Weights of a small image captioner.
Training: soap at rate 0.0041, 13500 steps, batches of 256.
Data: 195000 training examples, 17.7 epochs.
Rows from block 9 of the image encoder, named by matrix and row number. Rows with one number belong to one attention dimension. Each number is 50 + 12 x the weight over its row's rms, rounded and kept within 0 to 99. All counts start at 0. After the name is the row's rms in percent of the matrix's.
# v: window attention value (encoder.blocks.9.attn.v.weight, 192x192), inputs 96-191
# proj: window attention output (encoder.blocks.9.attn.proj.weight, 192x192, transposed), outputs 96-191
v.129 093:32 53 46 26 49 58 51 34 33 39 47 54 45 45 34 51 51 48 62 56 46 49 68 54 26 47 52 75 57 62 39 35 56 39 60 69 28 58 37 59 41 59 38 48 50 41 53 53 44 49 60 62 34 80 43 40 34 54 27 57 36 56 62 49 48 49 46 41 38 36 52 63 40 60 51 40 41 42 50 61 51 46 48 45 40 64 68 47 56 66 47 45 54 52 87 52
proj.129 103:61 62 60 52 49 67 47 55 41 77 62 53 42 50 50 28 52 55 45 60 53 30 45 36 57 49 57 29 38 50 35 34 39 56 55 39 60 43 38 52 42 43 52 49 47 55 60 68 63 57 60 46 50 35 34 50 52 50 85 45 49 47 32 41 66 69 49 47 59 57 44 58 44 35 54 56 39 20 39 69 43 53 29 59 49 33 50 57 67 48 60 31 51 55 59 53
v.130 078:44 54 32 61 37 57 50 49 54 40 22 68 60 62 45 49 28 57 56 54 40 44 51 38 39 43 51 38 25 58 39 54 52 47 55 46 72 64 44 59 46 68 37 45 43 60 56 64 62 47 48 72 51 54 60 26 51 53 66 81 51 61 57 23 57 76 58 43 21 45 45 37 55 43 57 54 43 57 55 47 43 27 52 59 62 59 44 48 48 86 44 47 53 45 33 56
proj.130 105:44 49 48 45 37 59 43 60 42 47 45 52 51 34 46 47 44 54 36 34 46 53 64 48 69 57 50 64 56 42 57 64 54 35 40 66 46 81 55 58 63 34 46 30 48 50 37 78 24 64 60 55 55 59 59 47 31 47 50 61 65 63 45 69 65 52 42 37 56 37 43 45 24 44 37 72 52 02 63 68 43 66 38 50 71 42 61 48 67 59 68 54 54 46 51 53
v.131 078:63 76 59 42 80 73 57 52 45 53 68 41 32 44 33 34 50 52 83 58 55 59 51 68 35 68 41 71 54 42 45 52 46 47 46 55 11 67 60 52 47 62 44 44 49 61 48 49 55 63 62 41 38 73 31 62 32 57 55 27 59 36 53 72 51 44 51 59 40 41 34 61 66 60 53 48 61 49 48 48 69 61 56 33 56 58 50 51 54 59 72 41 50 45 71 66
proj.131 080:79 31 51 43 39 50 51 38 47 39 47 50 29 49 51 56 50 57 52 55 54 63 61 66 53 53 53 63 71 52 40 49 53 49 38 49 62 28 53 46 40 39 59 54 30 52 51 54 89 53 49 61 60 36 53 51 70 59 62 47 49 53 52 54 57 57 53 48 44 53 53 61 60 26 55 48 50 68 37 48 44 44 59 51 45 52 60 40 21 80 60 69 57 34 62 57
v.132 110:40 56 43 34 47 57 57 34 40 53 43 66 61 49 27 48 49 50 64 66 32 34 74 46 38 51 52 69 70 45 34 51 62 51 58 68 42 68 60 65 31 41 51 62 39 42 68 60 66 46 64 56 30 60 33 25 55 54 55 49 21 82 56 60 55 65 45 38 45 37 34 42 48 51 60 39 44 47 63 47 52 36 46 40 25 59 76 46 53 63 65 53 48 49 89 63
proj.132 105:51 60 41 68 70 55 61 51 40 67 68 42 65 41 42 36 36 49 44 72 37 61 47 26 50 67 63 47 45 52 61 26 43 48 30 31 40 61 47 50 69 51 62 37 63 41 37 51 29 52 59 50 53 56 34 49 46 41 86 49 54 55 47 63 58 51 37 49 50 55 58 52 54 34 35 56 53 41 57 69 33 48 36 59 59 55 43 48 76 54 48 72 57 46 61 47
v.133 073:37 35 59 42 44 49 70 41 42 57 53 43 48 49 54 44 51 38 58 56 32 39 62 55 56 54 58 62 45 71 50 47 48 33 25 68 64 57 80 65 55 52 38 42 34 21 37 64 65 52 30 53 37 43 29 37 51 57 38 56 57 71 52 56 58 63 40 38 49 36 46 67 46 51 39 41 30 44 70 48 27 33 42 33 26 54 43 49 67 60 46 45 41 53 42 47
proj.133 096:47 53 63 67 48 54 49 49 37 88 48 26 58 48 40 32 37 40 52 60 52 45 48 43 57 55 65 47 50 28 52 56 56 32 57 38 43 72 49 56 56 41 54 44 55 64 42 67 11 73 43 30 48 47 47 51 49 42 57 48 48 60 40 44 61 61 62 48 52 50 55 54 32 37 43 55 33 21 43 62 40 76 26 54 65 49 47 70 56 48 63 55 39 47 76 31
v.134 130:52 63 53 68 36 36 44 69 30 33 23 60 57 46 62 49 45 61 23 57 44 59 47 63 52 46 33 63 47 60 54 42 51 56 73 54 44 51 30 56 51 65 34 63 39 45 39 51 41 45 56 66 31 57 66 49 32 54 59 53 38 42 59 37 42 26 68 53 46 37 44 28 75 53 48 71 53 43 50 55 63 64 63 60 76 35 51 66 45 61 62 37 39 54 64 58
proj.134 100:55 50 40 50 14 49 39 48 51 32 35 76 44 47 62 66 61 44 40 45 69 46 44 55 58 54 35 65 56 59 61 59 50 42 58 44 53 33 47 35 53 54 60 32 38 43 50 52 60 52 65 42 59 38 55 59 46 58 38 68 42 47 36 52 65 45 57 54 49 52 60 55 28 50 55 57 51 33 42 35 53 46 45 59 52 40 50 51 35 61 31 38 51 57 43 70
v.135 085:65 49 32 48 42 64 55 31 46 60 34 41 35 61 49 53 36 36 41 59 47 39 42 48 45 58 65 40 40 38 46 48 61 63 31 33 45 68 44 53 25 67 41 53 74 74 57 41 45 39 36 53 39 46 46 48 41 67 57 47 44 57 40 35 57 62 37 44 56 46 59 43 56 41 55 62 40 42 68 57 39 52 42 37 48 60 41 60 49 74 34 60 59 67 55 40
proj.135 111:41 60 62 33 54 55 57 55 63 69 65 45 50 63 45 22 41 65 58 37 50 21 55 38 47 34 52 31 66 36 60 29 49 40 61 38 51 72 54 54 59 40 29 79 45 43 58 78 32 77 40 55 36 60 42 45 42 56 62 39 44 32 51 55 47 60 46 61 59 35 41 46 44 39 55 46 50 20 65 50 39 56 31 32 54 45 59 53 70 53 84 39 49 46 72 34
v.136 077:48 32 50 57 60 31 43 75 58 50 57 43 58 77 48 54 62 27 33 48 61 72 31 37 40 74 45 39 42 39 48 53 44 29 51 19 66 45 19 30 61 55 42 45 49 68 50 51 56 42 28 48 49 44 62 55 66 59 63 28 55 39 30 33 54 32 66 51 48 57 58 38 30 46 38 46 65 54 56 64 31 62 62 46 56 58 46 46 51 36 61 49 56 51 47 36
proj.136 090:59 72 56 39 45 74 39 53 45 27 70 65 59 39 60 57 57 86 38 45 48 26 50 54 60 50 36 39 70 49 45 37 49 71 47 44 60 70 49 54 47 32 38 68 33 30 52 62 47 59 53 46 45 57 38 45 46 50 39 56 50 54 56 66 30 48 44 38 42 36 33 51 58 58 60 71 50 48 80 45 52 45 37 40 29 38 58 34 49 32 46 17 45 42 50 41
v.137 118:44 48 47 54 56 29 69 76 59 37 66 51 32 51 40 68 56 56 49 46 62 52 47 69 67 52 26 30 60 51 50 55 47 34 51 48 52 35 49 44 73 26 60 36 60 36 35 31 67 31 44 45 58 68 74 54 56 35 35 45 67 28 69 39 32 25 62 68 55 56 30 44 49 62 57 41 70 58 36 32 69 46 57 44 76 54 60 38 43 37 56 61 35 39 39 50
proj.137 104:68 47 46 64 36 77 39 52 40 26 46 56 47 45 35 71 49 56 45 42 64 48 50 58 45 52 36 60 49 50 37 48 49 66 54 50 54 40 54 34 39 57 62 23 57 59 43 38 52 57 74 29 69 36 48 56 44 38 44 57 49 64 47 42 47 38 70 42 37 69 46 43 58 48 60 57 54 75 71 40 67 47 53 64 41 38 42 54 34 48 46 26 37 56 47 62
v.138 076:47 70 55 59 50 40 68 64 58 27 62 55 45 41 50 35 35 46 33 41 49 32 56 61 58 49 37 40 38 47 41 65 45 26 62 50 51 38 43 48 57 57 40 45 35 41 29 38 56 66 45 58 54 54 67 49 60 54 44 69 55 54 50 55 31 38 55 66 60 61 45 43 54 51 42 39 37 68 35 41 62 62 36 48 61 37 50 37 48 44 65 48 46 53 47 39
proj.138 089:64 41 35 45 42 55 36 65 40 32 27 55 45 29 52 65 60 59 38 33 66 63 45 63 61 48 40 58 65 49 41 54 41 63 52 75 65 41 61 45 42 43 63 32 44 52 40 54 58 39 73 48 64 36 54 48 44 53 46 45 57 41 28 47 65 57 63 49 52 42 56 65 53 37 61 57 54 38 38 42 50 43 45 55 51 11 47 57 28 46 57 46 48 57 35 55
v.139 106:54 34 44 44 53 25 50 72 58 33 64 51 66 55 46 67 63 70 33 45 63 62 45 41 64 62 34 39 53 62 40 57 34 37 69 54 49 40 41 35 60 35 55 43 60 64 33 42 52 41 56 51 62 37 76 29 53 33 45 47 52 47 43 39 34 10 64 59 35 58 40 45 50 72 54 41 44 59 39 48 50 49 66 51 73 30 46 37 41 31 55 65 34 49 43 61
proj.139 092:54 45 34 56 53 52 41 67 43 28 52 68 57 42 46 80 58 45 37 45 50 66 47 63 51 36 32 68 46 58 46 69 44 64 40 67 54 41 52 48 38 63 52 40 48 61 38 42 63 28 60 40 63 36 64 50 42 48 43 60 58 65 47 51 53 40 47 51 44 51 42 32 54 65 43 56 62 55 45 49 60 40 54 51 55 30 47 48 46 51 34 39 55 52 26 64
v.140 118:44 52 64 76 39 33 46 56 37 53 19 72 49 67 70 37 37 42 50 43 52 46 45 49 54 36 43 47 52 57 35 38 38 59 42 42 68 47 33 64 40 60 28 42 59 46 42 73 37 70 34 62 37 54 50 49 32 69 58 60 57 63 52 52 57 63 37 38 51 40 51 37 47 42 37 71 45 38 54 54 52 41 37 69 66 38 36 61 67 59 47 36 56 57 59 48
proj.140 092:48 59 57 33 41 49 58 59 48 49 71 59 55 42 49 40 59 57 37 42 44 40 42 47 50 46 46 54 49 50 66 71 55 37 45 67 53 79 53 54 53 42 49 57 48 61 60 50 56 52 68 48 51 62 52 37 31 57 22 53 50 33 45 52 55 65 43 66 66 21 42 51 33 34 54 61 49 23 31 57 56 52 19 41 50 44 56 44 56 58 78 52 60 51 42 64
v.141 108:27 48 49 35 53 45 64 57 65 41 47 70 59 66 43 28 42 43 52 44 57 23 60 55 34 44 49 53 75 56 23 61 43 38 60 37 69 40 44 70 56 47 49 29 42 38 39 54 55 56 51 60 36 72 46 32 58 54 60 66 51 53 62 61 31 39 58 58 55 37 42 48 43 43 60 44 55 52 41 29 55 25 54 37 53 26 52 31 52 68 55 50 46 31 77 51
proj.141 100:50 61 38 34 63 65 56 57 39 25 62 59 50 25 32 55 55 80 38 56 33 65 57 51 54 65 44 62 66 48 53 54 44 38 31 73 47 68 37 50 47 44 64 34 53 44 31 57 46 56 64 30 61 51 39 44 44 54 45 40 56 46 31 70 66 57 35 43 40 36 44 52 50 34 54 64 52 57 57 60 46 47 37 52 41 45 59 51 68 50 72 57 56 51 51 50
v.142 090:54 40 39 70 39 29 29 70 40 48 25 52 59 52 76 58 47 47 30 49 43 46 50 53 38 48 53 50 58 67 48 67 39 71 64 49 45 42 03 49 59 41 41 52 59 51 44 36 34 43 25 54 52 44 63 41 38 59 55 62 45 30 55 46 33 29 58 52 49 53 41 41 76 64 65 56 29 43 54 57 41 45 51 68 64 39 27 59 48 52 50 42 38 40 62 46
proj.142 116:42 57 51 50 39 63 32 64 52 23 58 72 61 39 51 61 57 59 37 42 51 44 46 55 56 51 25 35 55 57 63 63 50 55 52 73 68 62 57 50 47 62 43 55 52 44 42 47 70 47 62 41 50 50 57 55 34 57 37 63 54 49 32 59 61 50 40 50 53 49 58 53 44 45 50 59 52 37 38 39 53 48 35 47 48 35 47 47 45 53 44 36 58 58 26 61
v.143 106:69 54 72 71 46 29 48 60 41 47 35 61 70 58 69 48 43 48 34 61 48 61 40 43 76 46 41 45 39 59 47 36 37 56 52 41 55 46 36 44 61 67 60 58 53 61 47 56 53 64 40 48 51 20 62 54 28 52 68 49 44 48 39 23 54 36 67 44 28 58 52 42 62 52 49 61 45 48 48 61 35 68 68 61 68 37 34 74 54 49 57 40 61 56 44 28
proj.143 095:66 49 50 45 22 46 46 49 47 27 63 71 68 36 56 49 56 53 46 27 55 40 56 72 47 51 45 56 59 50 50 66 58 43 59 39 53 55 48 45 48 45 43 35 28 58 41 59 47 41 61 44 45 59 59 40 36 61 48 80 53 60 40 57 52 53 55 66 58 30 53 58 34 63 48 60 52 46 40 37 54 50 39 60 43 34 54 45 36 80 43 46 41 42 37 54
v.144 066:39 42 38 55 59 54 55 62 53 52 38 38 61 48 48 33 39 65 49 48 49 53 66 34 41 39 51 50 54 71 41 44 53 42 41 45 83 22 63 55 39 32 50 55 49 22 45 70 42 66 46 58 46 56 45 60 44 38 39 46 53 60 49 52 36 33 32 48 42 49 39 35 45 36 72 80 44 42 62 52 67 26 59 50 56 29 44 44 57 48 32 44 51 49 41 72
proj.144 100:25 60 49 52 57 68 49 74 39 65 49 47 63 47 42 45 52 60 24 47 40 48 43 55 48 58 47 47 31 31 74 39 42 58 53 51 45 70 65 44 52 48 31 39 70 39 23 63 13 39 44 38 54 57 50 40 33 44 49 47 49 47 47 42 48 49 53 45 51 45 45 53 49 50 44 46 41 00 48 56 44 57 32 38 60 30 43 53 60 53 59 52 41 52 35 39
v.145 074:47 51 53 34 67 50 61 39 55 65 64 42 22 55 37 34 58 57 56 60 60 70 39 50 46 43 60 45 33 49 31 46 42 47 36 25 49 27 47 36 49 53 67 30 61 31 45 52 67 51 55 44 49 58 58 43 52 72 60 32 55 43 45 38 37 46 42 59 49 57 59 56 45 53 57 63 82 60 45 45 55 30 53 21 58 60 62 41 49 35 51 72 71 37 59 22
proj.145 097:60 59 54 53 51 88 49 57 47 67 65 50 53 41 24 44 55 61 30 55 39 48 65 48 42 53 45 51 51 34 54 49 58 50 42 52 60 83 65 46 42 42 31 43 45 41 31 62 19 49 60 40 47 55 51 29 46 39 57 46 43 64 49 52 48 62 55 35 47 37 38 60 51 54 40 48 47 46 64 50 40 49 39 56 43 45 53 42 63 55 51 47 34 36 39 35
v.146 060:57 21 45 68 45 36 49 58 34 40 31 56 26 55 55 43 50 32 59 54 73 55 36 40 47 52 54 60 69 47 27 62 38 42 40 34 66 49 37 23 53 45 53 45 54 50 63 39 54 34 40 38 43 54 64 59 69 56 61 32 72 64 58 48 49 58 53 49 48 58 35 35 41 69 54 51 46 60 37 65 41 45 75 64 45 73 40 47 49 41 54 49 70 51 63 36
proj.146 089:44 65 58 38 31 82 46 49 52 70 71 38 34 46 34 27 48 67 41 44 45 41 55 54 41 54 44 51 51 31 65 49 56 38 43 54 50 58 63 57 18 48 31 27 40 41 33 54 47 45 49 41 44 50 57 32 27 44 33 60 27 61 37 40 58 56 53 36 46 33 48 66 28 58 36 60 40 58 58 50 42 60 25 72 36 53 57 66 63 66 37 51 57 56 50 56
v.147 096:52 50 34 24 60 46 39 47 57 48 44 48 58 52 48 16 27 47 64 60 62 63 55 42 35 62 48 54 54 57 44 67 46 32 38 33 68 31 44 53 46 38 70 34 24 35 43 57 44 71 42 61 48 59 41 22 53 71 61 44 67 46 47 54 41 38 35 63 45 49 35 52 47 30 64 58 57 51 44 44 58 31 61 69 53 50 55 51 39 60 72 72 40 31 48 39
proj.147 095:49 59 62 42 52 91 54 67 57 65 66 47 59 41 42 43 50 80 33 56 42 52 66 42 53 56 46 45 45 35 53 35 48 52 43 51 52 76 56 42 53 55 45 23 52 36 44 58 47 46 54 43 41 67 42 38 40 53 61 31 47 67 40 48 44 58 49 29 38 29 35 57 49 62 45 56 50 18 76 65 51 46 26 45 43 45 65 46 63 60 50 35 51 44 54 50
v.148 095:61 49 39 44 66 49 60 67 54 35 52 46 56 36 32 41 66 65 46 31 39 65 80 68 47 49 27 41 37 27 44 35 24 52 70 56 33 40 63 56 43 53 47 51 39 49 31 47 59 51 61 49 67 49 64 61 66 43 36 40 43 42 63 37 48 40 60 56 60 63 21 63 47 56 53 49 66 48 37 32 55 65 49 34 40 29 54 52 45 44 44 65 31 43 42 80
proj.148 103:49 44 41 66 45 40 41 54 47 55 18 59 33 51 60 77 53 41 44 66 52 58 43 41 58 57 60 65 34 81 58 32 38 53 58 39 50 42 40 37 50 53 58 57 58 53 66 59 43 43 47 60 43 28 51 67 66 48 75 45 59 53 51 59 46 40 61 55 44 66 45 43 69 58 39 48 49 47 61 42 56 57 66 55 65 58 49 51 27 42 07 51 40 56 61 46
v.149 074:39 56 25 32 62 46 68 49 51 46 59 51 56 39 37 55 49 41 75 55 52 25 67 63 41 55 52 63 63 53 64 61 71 48 52 57 44 51 59 39 63 27 43 40 26 35 56 50 63 58 60 49 30 64 44 43 44 47 36 49 51 36 43 79 59 57 39 52 63 49 59 69 54 56 74 21 36 48 45 35 54 36 41 32 38 59 60 12 46 51 64 63 58 41 52 42
proj.149 097:61 53 56 53 55 88 47 42 59 22 58 50 37 38 18 58 52 74 63 54 57 62 48 45 41 52 57 43 74 37 55 58 32 48 50 64 53 51 49 56 37 59 55 48 56 57 39 38 63 66 56 35 49 26 51 57 45 36 43 37 41 54 42 46 59 55 50 42 53 68 44 32 50 42 54 54 51 76 50 53 49 47 58 37 48 42 59 71 56 34 70 25 47 60 51 54
v.150 088:62 67 59 63 61 76 30 49 38 39 40 60 53 43 61 52 42 69 44 46 52 53 55 47 41 36 41 59 40 43 60 52 22 64 60 71 63 57 37 80 31 62 42 48 37 43 60 70 32 57 65 60 55 45 32 41 36 52 53 63 39 55 54 37 71 74 56 44 57 33 58 58 75 34 48 74 65 25 73 50 65 56 54 65 41 44 49 66 53 68 56 33 62 65 55 59
proj.150 094:46 43 56 47 42 24 70 38 59 75 52 55 53 61 74 45 44 45 33 59 42 45 52 49 52 54 56 49 50 50 57 31 61 47 53 44 54 59 46 58 63 57 46 53 24 42 62 64 46 31 25 65 36 66 46 50 60 53 58 45 62 40 66 60 43 37 38 46 49 35 48 57 45 44 42 48 49 11 41 49 38 53 47 38 59 64 58 32 49 70 37 70 50 37 54 52
v.151 117:49 48 26 48 51 57 56 50 54 38 44 62 47 44 33 66 62 49 37 61 43 49 60 73 43 61 45 57 60 52 55 72 59 37 51 60 35 53 65 44 55 31 53 51 37 36 40 27 56 15 55 40 49 63 61 38 52 44 31 57 45 42 63 42 39 48 59 55 51 60 44 55 44 56 59 40 58 54 35 28 69 41 41 45 48 66 76 46 38 62 72 62 35 35 53 45
proj.151 097:65 64 57 46 37 81 44 21 38 37 61 47 40 50 47 53 53 39 80 55 52 57 52 59 51 54 64 60 61 61 25 57 53 58 33 29 45 47 45 46 32 49 62 64 28 58 62 43 71 60 54 49 46 26 43 58 47 44 64 48 48 63 53 42 55 54 61 26 47 59 54 62 53 51 39 59 43 99 58 42 55 47 58 53 44 54 54 58 44 39 36 38 55 62 67 64
v.152 099:70 65 87 64 47 34 33 67 53 60 37 61 28 74 61 62 55 81 41 45 55 56 42 45 59 36 40 48 55 50 55 63 48 71 44 36 58 46 33 46 43 50 48 60 69 54 55 34 56 65 36 38 52 27 46 63 54 40 66 37 46 50 61 42 57 69 58 45 40 74 31 36 52 58 44 60 50 64 38 57 43 62 52 54 54 41 32 47 69 44 34 29 48 41 44 42
proj.152 099:42 49 61 50 55 38 36 53 35 90 54 25 64 48 68 39 32 29 52 51 45 61 52 56 40 55 42 66 30 44 51 42 70 36 56 57 35 46 46 62 60 62 33 32 58 37 50 39 33 49 42 64 59 67 50 42 33 47 30 61 47 37 53 36 56 50 48 43 50 31 53 63 43 64 38 44 60 39 49 61 54 45 43 60 52 74 41 46 53 68 49 66 67 50 45 53
v.153 085:56 49 54 37 63 40 45 72 61 34 49 68 58 71 49 51 51 71 41 38 44 78 59 45 58 44 34 39 48 61 48 56 38 43 50 33 71 50 33 59 53 59 47 50 60 62 35 43 49 54 37 64 60 22 65 58 61 30 63 23 66 50 38 40 47 35 64 55 44 60 45 35 48 54 56 63 42 48 45 58 39 60 74 65 36 34 42 44 52 35 43 39 41 47 42 52
proj.153 097:41 44 60 43 49 51 39 44 36 89 49 24 51 50 72 54 48 55 57 49 47 54 45 46 49 72 49 52 31 44 57 39 60 50 73 34 45 45 53 46 63 49 61 47 58 43 62 49 26 38 37 69 51 40 55 57 59 39 31 61 50 35 52 30 44 44 50 60 50 46 51 62 57 53 56 48 49 12 57 53 59 51 39 56 44 75 34 55 47 41 64 71 55 55 38 44
v.154 090:35 52 58 59 51 36 57 42 58 45 44 59 79 53 53 45 35 23 66 72 45 49 46 56 58 39 31 59 42 62 36 39 54 46 48 43 45 39 53 57 52 42 45 43 46 43 57 61 58 62 58 63 28 64 38 26 54 55 66 70 45 53 62 51 50 53 35 57 38 44 53 47 50 26 49 60 40 49 51 48 71 45 58 50 91 53 28 65 51 53 52 42 36 54 55 60
proj.154 101:44 59 43 47 43 74 41 57 47 30 52 66 60 45 43 39 39 58 34 39 44 46 56 41 62 44 52 53 52 31 43 45 25 52 51 49 43 61 55 46 44 39 47 31 46 44 34 58 56 60 64 33 59 58 48 44 41 61 73 45 64 61 41 66 64 57 38 41 43 47 53 50 43 47 41 57 37 19 64 68 35 56 34 52 44 14 68 49 60 59 51 34 50 43 49 62
v.155 109:22 61 49 54 49 38 64 45 49 57 49 67 51 54 52 46 35 31 56 45 54 38 43 53 40 44 42 57 67 71 57 70 63 42 56 60 74 54 47 63 48 48 42 33 48 30 60 47 54 65 46 61 33 70 31 26 38 61 41 87 68 54 58 68 56 65 33 46 70 25 51 54 55 41 51 43 43 51 50 33 63 27 48 57 57 58 50 46 53 62 63 42 49 41 56 40
proj.155 100:56 55 61 57 51 71 57 49 52 58 57 35 65 35 39 28 24 65 56 55 44 57 60 46 63 52 63 43 62 34 57 51 57 33 39 45 41 68 50 67 52 57 59 37 52 63 39 34 42 68 66 46 57 61 48 69 37 39 79 43 47 45 39 46 69 58 39 36 51 54 50 50 37 42 52 51 48 41 58 71 39 67 32 35 77 39 53 40 66 47 69 48 76 53 55 57
v.156 102:58 28 54 44 67 52 67 56 63 40 52 50 68 65 53 23 55 45 74 56 53 62 46 44 43 31 36 46 44 46 33 59 44 48 51 46 82 35 59 72 52 37 47 34 59 66 50 62 44 94 55 66 70 56 42 44 52 43 60 66 66 49 50 50 52 53 38 58 52 43 43 58 38 36 61 50 52 42 59 40 51 35 53 43 43 34 30 46 56 60 43 40 52 48 36 55
proj.156 109:42 57 46 43 63 60 41 67 47 60 47 48 65 33 41 45 35 69 25 47 37 55 61 36 68 48 49 58 44 35 59 34 46 46 54 52 57 61 52 53 62 44 40 42 60 37 34 65 17 45 45 51 48 72 47 42 45 43 86 46 56 42 45 69 55 49 46 49 46 39 38 29 49 47 50 46 46 00 61 54 35 61 39 41 67 29 58 59 63 47 60 56 54 45 44 48
v.157 085:66 27 42 66 66 38 42 34 49 45 29 43 39 63 42 63 55 39 51 45 59 67 53 32 59 48 61 41 22 35 42 41 58 72 49 33 40 42 44 46 31 54 48 49 47 79 66 40 54 38 52 46 74 42 46 69 52 49 66 53 29 59 45 41 46 43 51 62 53 59 68 45 64 52 50 81 65 63 44 49 39 59 53 41 58 52 54 65 41 63 32 35 56 58 50 39
proj.157 088:38 52 55 41 37 71 43 49 55 49 41 57 47 46 47 35 38 72 34 30 43 58 64 45 61 43 46 53 71 35 60 46 49 43 43 48 59 99 58 63 36 45 23 60 39 56 42 84 34 57 51 52 32 67 50 54 38 51 41 48 49 63 51 58 60 56 37 46 39 21 53 38 30 58 48 57 46 22 64 53 42 67 29 38 65 32 61 53 46 67 45 52 42 44 56 42
v.158 087:73 58 58 49 54 64 65 46 56 38 51 41 76 49 62 33 23 53 42 38 51 61 49 53 44 28 53 45 41 35 50 37 46 65 49 41 59 38 39 76 41 58 62 30 39 52 32 52 39 89 45 89 41 61 35 55 57 47 45 39 62 50 49 49 52 35 52 52 50 49 50 43 55 09 54 57 49 52 44 44 58 69 45 42 48 34 28 53 44 60 41 50 42 47 60 59
proj.158 096:17 46 47 41 60 31 59 59 64 57 29 37 30 52 58 61 58 70 46 48 46 62 45 60 55 56 48 44 57 53 64 46 44 44 56 75 36 49 51 43 59 49 45 43 74 63 54 42 58 44 45 66 53 59 57 63 46 66 37 42 45 41 69 54 43 47 45 57 51 36 59 33 60 59 54 38 49 22 36 50 52 54 58 36 58 54 46 53 43 45 69 57 46 47 28 49
v.159 094:64 50 66 59 38 38 43 51 39 38 36 65 62 64 59 59 42 50 49 61 52 59 42 52 47 43 47 67 54 69 43 52 40 42 71 60 56 61 42 75 50 56 40 49 37 26 51 60 49 73 51 65 42 53 52 28 44 50 63 60 46 51 64 41 44 49 58 46 42 13 40 44 67 44 54 63 42 38 67 29 67 43 77 76 57 41 52 75 66 61 67 44 39 49 64 60
proj.159 092:49 48 27 51 45 27 64 48 53 63 50 57 62 54 57 44 47 35 25 54 27 48 45 33 57 57 54 57 47 55 38 71 56 43 52 52 54 61 51 63 60 49 46 39 56 62 45 73 50 41 57 62 68 64 52 50 52 53 80 46 64 53 52 59 63 56 45 42 56 52 60 53 37 32 47 45 42 07 48 63 42 55 45 53 78 38 50 44 41 57 45 71 51 45 38 74
v.160 087:38 38 53 34 37 55 58 56 61 62 68 39 47 36 40 65 67 75 47 39 48 31 64 49 44 58 38 61 76 44 70 55 47 28 47 64 36 65 51 31 59 41 42 55 60 54 47 54 50 36 38 55 29 40 62 48 42 34 48 26 56 43 51 66 79 50 47 54 69 63 51 51 26 61 53 23 47 40 57 50 48 65 45 47 49 63 48 22 50 47 51 65 45 50 43 64
proj.160 094:62 43 63 59 73 42 50 40 46 48 67 45 39 51 46 69 71 43 62 60 61 51 41 44 53 62 48 42 45 66 43 66 58 59 64 51 71 32 33 50 50 53 57 59 46 36 68 39 73 52 33 47 53 34 32 58 68 33 39 52 51 45 50 43 30 41 50 55 40 60 47 41 68 54 53 61 64 68 29 48 67 31 59 55 32 71 44 62 40 33 57 53 47 60 45 40
v.161 087:62 55 52 60 44 53 57 38 51 55 46 43 39 52 64 44 45 58 62 26 43 31 57 42 47 25 55 46 76 44 50 44 53 72 48 47 82 44 58 50 54 47 39 29 57 31 70 52 54 67 41 52 46 56 36 53 47 48 45 56 55 57 56 49 64 83 36 38 54 46 36 50 27 33 41 56 53 52 48 68 44 39 23 52 53 42 42 42 71 47 22 33 52 47 43 43
proj.161 092:23 50 39 57 63 35 49 72 47 72 39 50 68 49 37 31 31 43 36 40 37 53 61 44 48 50 47 40 38 45 65 30 61 41 40 69 46 78 57 58 50 49 28 56 60 40 22 61 17 42 48 56 44 76 38 35 24 48 58 61 45 59 56 44 47 52 33 33 47 28 53 63 46 54 38 45 51 07 57 67 40 47 44 48 57 56 48 52 59 69 49 63 48 46 46 50
v.162 100:26 55 45 34 54 55 62 67 58 57 73 58 65 40 39 55 41 50 32 24 59 37 70 39 35 39 46 57 83 54 61 64 57 33 47 47 65 42 42 66 77 35 44 49 44 39 38 46 45 46 31 59 28 47 57 48 68 36 40 48 71 51 57 54 53 26 46 44 53 60 44 69 28 49 45 40 45 49 56 55 50 41 44 58 41 50 45 21 56 31 47 48 45 43 38 59
proj.162 106:43 54 62 53 53 68 42 55 57 72 42 39 46 44 40 53 71 74 66 49 60 35 35 50 51 53 46 36 59 51 62 52 48 52 66 51 65 54 52 47 43 48 55 47 62 34 61 46 59 53 50 40 53 29 44 51 51 41 24 59 32 44 47 37 29 54 49 50 46 46 49 55 58 54 66 51 53 30 44 56 59 43 35 58 33 61 39 62 66 31 65 41 49 51 50 36
v.163 081:50 33 58 50 40 43 64 67 59 39 49 48 35 71 30 66 64 75 48 50 54 54 69 63 38 46 28 36 44 39 58 48 59 37 58 32 36 46 41 81 37 49 35 48 46 42 49 33 62 30 50 42 57 62 54 53 59 29 53 45 56 59 54 58 38 63 42 63 50 60 34 37 30 48 69 42 61 57 31 29 59 49 56 39 29 68 56 33 46 44 46 47 25 40 51 58
proj.163 096:54 52 69 47 51 53 50 38 34 59 38 47 35 47 64 48 41 53 62 73 39 74 62 55 45 61 63 83 49 51 44 49 46 38 36 42 26 47 51 53 34 47 45 54 37 66 47 50 46 52 51 65 49 45 56 63 47 45 52 46 56 52 49 42 62 50 64 44 35 40 49 56 63 54 37 61 48 89 55 45 44 67 55 48 48 68 57 61 48 52 46 63 50 56 71 39
v.164 102:51 31 51 56 40 51 33 41 41 56 42 48 37 69 51 54 41 51 53 80 46 66 54 33 47 47 60 59 21 47 46 46 52 55 32 54 49 63 42 47 16 69 54 49 70 55 55 65 51 45 40 51 54 52 43 45 56 63 55 44 47 64 50 27 56 60 54 32 23 71 58 50 49 50 33 61 61 44 63 65 45 42 47 52 56 58 50 63 62 61 32 39 59 59 45 53
proj.164 086:45 64 59 62 52 59 48 65 57 58 50 46 67 52 54 26 48 64 26 33 45 32 50 55 41 38 45 35 53 33 63 47 59 67 56 42 48 70 58 56 44 54 23 50 44 25 36 69 15 62 43 52 29 67 51 46 32 50 40 57 50 49 54 40 50 54 35 52 50 44 47 50 47 51 46 65 49 43 62 54 43 64 31 42 47 44 58 50 62 67 49 37 47 47 57 27